Rows from expert 3 of block 11, named by matrix and row number. Rows with one number belong to one neuron. Each number is 128 + 24 x the weight over its row's rms, rounded and kept within 0 to 255. All counts start at 0. After the name is the row's rms in percent of the matrix's.
# up: expert up (model.blocks.11.mlp.up, 8x320x320), inputs 107-213
# down: expert down (model.blocks.11.mlp.down, 8x320x320, transposed), outputs 107-213
up.298 114 [120  82 125 143 132 142 110 125 148 139  78 126 116 136 123 133 166 109 154 129 166 142 133  96 124 130 113  99 173  90 116  98 155 134  48 125 100  67 108 142 121 150 125 132 129 132 117 127  99 131 131 111 142 137 128 146  89 123  91  69 167 153 126 120  99  93 101 137 125 133 167 127 113 122 151 171 125 106  79 139 136 151 101  92 149 112 124  99 121 157 134  91 174 111 106 145  95 161 125 100 100 169 134 122 157 162 120]
down.298 111 [135 105 113 117 106 129 114 162 140 112  59 118 151 126  86 128 131 151 145 130  88 130 142  96 158  94  99 129 113 129 135 129 120 133  93 140 140 111 118 132 162 114 106 113 137 147 156  93 169 102 117  97 118 125 150  95 122 109  91  82 155 152 131 169 126 140 167 130 138 148  97 117 129 118 169 121 106 145 100 125 136 155 110 169 114 127 132  84  79 141 110 119 174 136 151 118 135 110 159 147 118 144  91 139 125 125 168]
up.299 125 [156 128 111 114 140  89 108 124 114 139  81 130 147 164 147 130 102 122  81 142 110 104 186 145 177  95 169 104 131 146  94 109 138 113 125 117 139 126  92 139 160 131 131 104 132  93 139  85 134  99 128 105 120  98 107 118 186 154 112 122 113 156 165 128 151 132 151 167 121 128 110  86 151 103 102 133 118 133 117 118 101 130 153 114 134 131 110 136 124 105  95 126 123 143 157 102 107 120 150 135  81 124 139  68 113 119 138]
down.299 124 [152  96 123 124 130 140 123 121 104 111 118 155 128 127 142 126 156 155  85 158 126 120 103 125  88 146 154 177 117  87  91 139 171 128 159 154 128 134 111 115 164 141 109 117 104 113 100 119 114 144 168 140 127 137 133 129 127  93 109 100 154  80 112 108 148 149 155 102 132 115 105 127  94 138 117 104 172 109 163 115  91 120  94 104 143 134 162 135 144 110 111 156 102 167 139 114 124 125 109 119 106 171 122 117 150 117 117]
up.300 131 [119 114 156 116 131 129  76 143 121 152 141 136 203 100 151 158 128 126  97 132 118 178 102 159 148 149 123 105 111 107 151 188 118  79 159 112 122 138 144 120 133 140 133 116 136 187 106 138  95 139 133 154 148 132 125 142 127 100 141 161  92 185 169 129 154 149 110  95  98 111 129 161 145 144 124 131 136 127 116 106 115  92 122 134 113 110 122 122 103 118 132 138 153 163 105 136  95 110 164 130  94 144 115 102 122 138 167]
down.300 147 [120  98 136  71  97 136 108 147 117 190 176  97 169 149 141 146 122 105  72 180 118 101 106 135 127 131 104 165 121  99 116 147 137  96 159 116 131 135 119 175 119 123 108 133 116 120 111 118  86 133 109 133  95 119 120 152 167 132 141 139 150 142 179 146 106 137 120 132 137  94 114 139 134 145  86  90 167 124 103 109 139 155 112 168 146 112  94 128 161 127 109  99  94 128 122 132 116  94 194 127 103 124 142 117 161 100 133]
up.301 133 [ 96 155  92 166 127 153 129 137  99 197 170 147 137 112 112  99 139 111 142 131 139 127 136 109 117 154 145  92 123 151 141 129 146 117 169 143  74  98 146 119 160 169 123  95 124 109 123 100 110 119 121 154  96 113 104 129 136 119 182 126 117 115 119 129 136  92 126 115  86 100  97 168 134 103 118 123 139 121 112 113 152 136 110 129 180  91 110 125 113 117 165 111  97 155 102 158 161 169 142 126 141 129 154 116  92 138 139]
down.301 107 [168 106 150 118 132  79 114 158 160 177 173 141  88 126 171 132 176 115  93 131 149 134  82 126 124 123 117  91 132 106 140 128 139 151 148 168 144 145 179 145 121 130 134 129 164 127 105 130 137 108 144 155 158 105 127 123 146 117 163 125 122 111 134 130 118 159 164  76 108 144 182 127 149 139 127 127  94 114 118 133 121  83 100 129 105 122 197 113 115  72 151  93  77 133 123 123 120 123  91 155 128 132 140 113  95 100 142]
up.302 123 [ 97  81 144 158 138 163 132 150 186  95  98 125  86 122 125 110 124 146 157 101 142 100 150 107 115 119  92 119  91 163 139 128 132 147  91 106 147 145 114  89 127  96 105 170 110 112 123  88 120 137 138 118  79 103 127 148 124 106 104 121 161 135 201 147 108 107 163 159 149 140 154 140 104 128 143 146 118 118 122 112 133 125 180 109 143 128 120 108 180 147 124 108 133 108  99 104 109 106 110 124  92 150 169 134 106 100 132]
down.302 133 [166  94 136 149 128 128  95  96  98 142 177 147 113 113 141  73 161 167 144 139 114 107  97 135 128 128 121 121 112 129 176 143 138 134 113 164 165 168 162 136 120 127 152  87 113 115 140 118 130 167 163 112 122 150 154 123 120 114 139 154 163  92 129 118 131  84 138 141 166 146 148 143 118 146 116 147 122 140 126 129 174 137 160 117 156 116  83 103 127 123 148 105 124  95 125 127 134  84 101  96 135 159 130 112 145 156 134]
up.303 087 [136 136 149  56 121 164 143 144 149 129 162 158  86  63 120 121 150  97 100 128  64 147 110 146 143 109 135 133 121 127 142 110 118 117 139 124 106 122 161 142 118 118 140  58 109 151 141 143 120 131 105 149 113 132 111 127 106 110 102  95 122 191 143 133 134 135 123  88 104 130 115 161 151 104 158  77 154 128 126  99 108 135 116 112 136 108 191 131  73  92 159 158 148 135 125 122 119 104 130 107 111 113 121 103 125 112 149]
down.303 081 [111 133 115 169 120  98  87 125 125 151 171 133 174 162 142 124 171  91 124 157 141 118 133 121 111 152 152 143 138 106 142 163 129 107 107 175  91 149 129  95 139 107  99 163 135 120 117 147 123  95 145 114 142 143 134 120 173  88 134 154  91 117 106 129  99 142 107 132 166 143 111 143 190 162 162 135 151  84 112 102 116 122 108 167 130 138 115 124 152 139 159 108 107 127 142 104 102 143  83 134  88 114 137  99 105 134 131]
up.304 113 [104 132 128 170 149 116 137 134 113 138 127 110  95 144 155 113 149 124 204 124 133 143  99 128  78 193 126 121 127 108  90 137 130 125 135 125  91  97 161 118 141 122 114  97 130 178 131 124  62 100 145 117  86 119 120 137 133 129 144 129  79 145 135 140 131  90 132 138 177 152 126 108  94 146 111 106 133 126 157 183  97 130  87  89 149 143 148 151 146 123 118 147 154 130 146 128 129 114 140  78 144 113 114 140 109 139 115]
down.304 117 [ 92 112 102 101 155 129 106 164 145 104 115 128 104 104 136 124 128 128 144 112 109 163 171 115 168 106 152 170 164 135 114 103 121 109 153 123 139 100 126 127 169 102 155 157 146  88 102 112 134 110 138 147 173 112  84 124 118 118 120 112 171 142 105 113 118 153 114 144 166 106 121  95 136 130  97  99 139 172 118 109 123 143 130 131 179 129 124  95 135  64 101 149 167 122 115 121 136 104  91 112 113 135  95 129 125  95 136]
up.305 117 [ 88 136 138 132 146 105  82 149  93  99  83 126 103  99 136 132 122 135 104 124 122 128 134 123 137 151 155 165 107 152 102 130  95 101  85 137 143 142 126 143 116 130 126 153 148  93 144 142 154 149 144 140 141 106 117 135 141 159 185 130 161 169 106 134  42 131 114  87 161 124 128  97 123 120 151 126 131  98 115 102 199 176 140 139 131 118 167 124  92 166 138 124 113 131 146 155 132 132 159  95  95 157  98 146 116 158 130]
down.305 116 [121 143 110 127 148 161 116 115 101 158  87 148 168 140 107 141 104 136 192 109  82 121 146 162 104 146 128 113 147 166 102 122 108 100  82 151 112 108 156 120 153 128 110 113 205 117 151 120 124  98 129 145 123 141 108 138 146 125 149 130 124 128 120 156 140 131 119 111 128 128 100 113 161 104 124  59 163 132 155 103 106 104 145 171 165 160  89  85  93 115 118 176 150 114 147 114 135 114 165 170 113 131 115 145 153 119 168]
up.306 092 [106 103 176 133 135 118  78  96 103 149 159 158 130 126 125 149 150 104 140 114  86 158 117 125  86 143 109  91 108 137  96 151 137 135 169 117  97  72 165  83 121 125 153 132 126 119 120 135 134 101 100 140 145 116  95 102 116 136 149 134 101 130 116 133 187 180 148 101 115 130 160 101 151 119 109 102 165 152 121 178 114 134 105 156 148 173 132 127 161 140 116 150 138 109 142 134 189 153 103 131 120 120 118 136 115 157 106]
down.306 085 [125 153  88 126 117 132 124 131 139 167 174 139 136 145 153 112 132 124  93 124 156 144 127 128 120 163 141 112 165 164 172 119  83 128 171 122 110 132 144 151 117 118 103 103 153 107 146 143  92 156 126  92 139 149 173 130 148 122 129  83 155 106 128 106 136 118 130 153 156 130 141 136 119 126  99 131 129 121 123 111 132 114 130 140 118 160 135 136 141 100 136 121 141 131 142 127 115 123  76  80 146 153 144 102 136 120 133]
up.307 085 [148 115 144 135  91 152 162 141 116 116 145 147 175  93 115 139 135 120 132  71  87 120 183 111 131 115 109  82 122  89 116 111 114 113 145 134  76 156  98 140 172 139 117 114 158 137 123 163 128 139  86 108 119 142 125 112 142 141 106 144 117 114 141 172 164 115 125 134 123 140 136 168 130 141 152 139 125 184  94 163 125 147 133 123 114  69 153 142 153 153 122 103 173 136 134 122 125 128 113 127 111 118 105 135 158  97 140]
down.307 102 [102 147 141 101 123 131 170 119 116 150 139 111 124 148 157 127 148 138 177 145 125 132 125 139 139 136 162 121 122 115  78 103 143 136 150 122 130 133 164 133 124 155 120 117 158 113 131 130 134 133 114 124 106  95 121 108 106 140 108 118 125 127 138  91 164 160 130 163 106 144 110 171 114 146 179 128 117 157  79  95  94 187 103 146 124 116 172 137 169 154 118 153 147 132 119  79 126 116 136 108 101 150 141 132  78 124 130]
up.308 153 [130  99 107 184 140 124 112 139 101 136 127 148 134 117 124  90 105 150 163 114 119 152 121 139 117  96 110  66 108 172 100 144 122 130 146  89 183 146 138 105 146 101 149 159 107 113 148 118 100 121 146 160 144 155  79 138 129 139 157 173 154 128  84 150 203 166 122 129 155  95 146 153  96 166 160 100 142 129 106 128 105 101 151 152 132  99 128 132 113 119 128 131 114 143 112 123 147 123 216 165 131 142 154 115 141 159  93]
down.308 128 [172 117 152 149 154 143 106 158 111 160 156 138 152 110 133 133 128 129 117 147  83 154 130 151  92 124 124  99 118 142 139 168 142 144 136 129 143 172 109 149  59 153 141 151 106 116 128 131 112 149 173 132 102 107 113 134 108 145 104 154 121 142 115 174  91 131  86 156 123 135 105 112  65 139 113 121 119 126 143 129 117 122 163 142 156  84 136 110 148  62 102 140 137 142 111 116 150 116 192 185 118 113 146 137 106 114 122]
up.309 101 [129 126 116 108 154 105 135 122  95 122 157 166  99 165 132 119 104 115 129 129 128 121 108 145 130 131 155  80 102 112 126 105 135 106  99 138 187 190 169 119 138 176 122  92  99 124 174 138  75 102 141 135  76 142 102 123 113 140  97 131 152 140 119 130 167 155 126 131 140  96 107 146 157 130 110 124 129 119 154 137 123 131  99 112 187 134 182 150 108 145 171 126 156  99 120 135 118 102 112 134 119 157 102 145 142  92 150]
down.309 072 [121 115 109  97 157 157 145 156 139  97 126  86 108  79 158 125 133 143 139 168 157 155 108 115 127 147 105 164 127 151 135 130 133 162 116 128 118 169 137  87 161 107 132 168 102 116 144 100 151 140 151 114 135 120 125 150 157 129 148  96  89 149  83 190  87 149 142 118 128 138 154 111 134 139  99 127 134 134 172 128 140 119 101 165 160  93  98 107 141 123 115 153 107 132 128 112 144 101 158 173 133 127 134 131 115 112 159]
up.310 098 [126 124  92  78 120 109 140 164 121 129 136 185 172 195 111  97 145 112 114 129  96 138 120 154 134 100 110 134 140 129 148 149 125  86 140 135  85 141 103 105 142 144 133 126 109 138 138 128 142  95 121 159 143  99 142 160 102 127 109 113 123 111 113 129 130  90 152 123 123 102 107 122 129 136 119 137 111  88 108 121 153 137 153  92 114  90 116 111 133 108 130 136 133  82 108 137  95  98 121 113 165 157  65 112 128 127 149]
down.310 099 [164 110  91  75 127 127 136 142 148 133 103 140 116 113 181 167 135 119 129 172  84 151 121 157 132 147  85 138 141  94 108 138 133 139 135 126 120 102 128 118 139 136 145 125 122 140 143 120 172 100 119  99 148 117 133 128  98 122 108  83 118 123 153 139 147 139 111 102 121 143 126 158 135  93 113 130 137 147 133 121 127 146  88 123 145 134 142 131 115 145 115 140 109 151  97 122 124  97  95 132 120 107 141 160 141 145  94]
up.311 094 [163 162 157 108 127 138 174 158 157 177 143  89  96 115 116 150 188 134 144 125 130 150 121 114 104 159  96 141 137 131 120  77 105 136  98 159 117 144 139 120 135 130 153 117 144  99 118 120 144 155 143  94  76 156 151  97 107 109 116 129 150 168 133 105 100 102 168 108  90 128 115 128  87 138 111 123 107 130 146 190  81 156 120 145 145 125 130 160 151 136 151 177 132 141  91 132 102 139 102 145 153 151  86 107 121  87 154]
down.311 091 [161 155 119 130 128 133 115 145 126 113 189 155 160 120 117 127 115 131 129  90 143 117 166 117 137 126 116 124 169 189 124 111 112 102 161 127 149 169 147 131 184 166  75 139  99  76 114 111 114 146 112 116 148  84  99 124  99 126  99 118 136 128 137 126 132 152 158 111 177 142 101 134 152 136 176 127 159 137 135 147 108  97 113 129 130 110 100  66 111 164 160 119 101 126 159  86 151 137 158 150 110 105 110 117 119 132 166]
up.312 077 [162 116  76 111  82 123  79 153 144 113 103 162  68 106  84 129 164 129 101 131 122 134 178 134 140 144 124 107  98 159 134 143 120 111 101 113 144 124 167 142 133 139 124 134 130 144 132 141  89 118 156 128 156 138 116 109 135 143 115 106 123 133 132 131 133 144 130 110 140 127 133 119 118  98 148 120 142 145  77  80 124 150 110  86 115 155 116 142 135 137 115 152 130 112 147 120 122 175 148 161 111 179 148 127 121 109 132]
down.312 075 [151 100 122 134 169 135 149 186 161 121 127 160 140 141 144 147 155 104 128 153 157 150 155 154 126 103 116 114  97 162 114 132 132 112 121 138 115 126 136 206  96 138 123 152 142 165 125 130 151 111 139 124 174 115 141 129  88 117 112 114 201 100  90 136 103 116 144  83 180 155 108 105  88 163 129 120 124  82 119 113 165 123 165 103 140 151 129 139 123 116 150  95 164 143 133 119 162 135 105 124 188 114 110 190 120 121 102]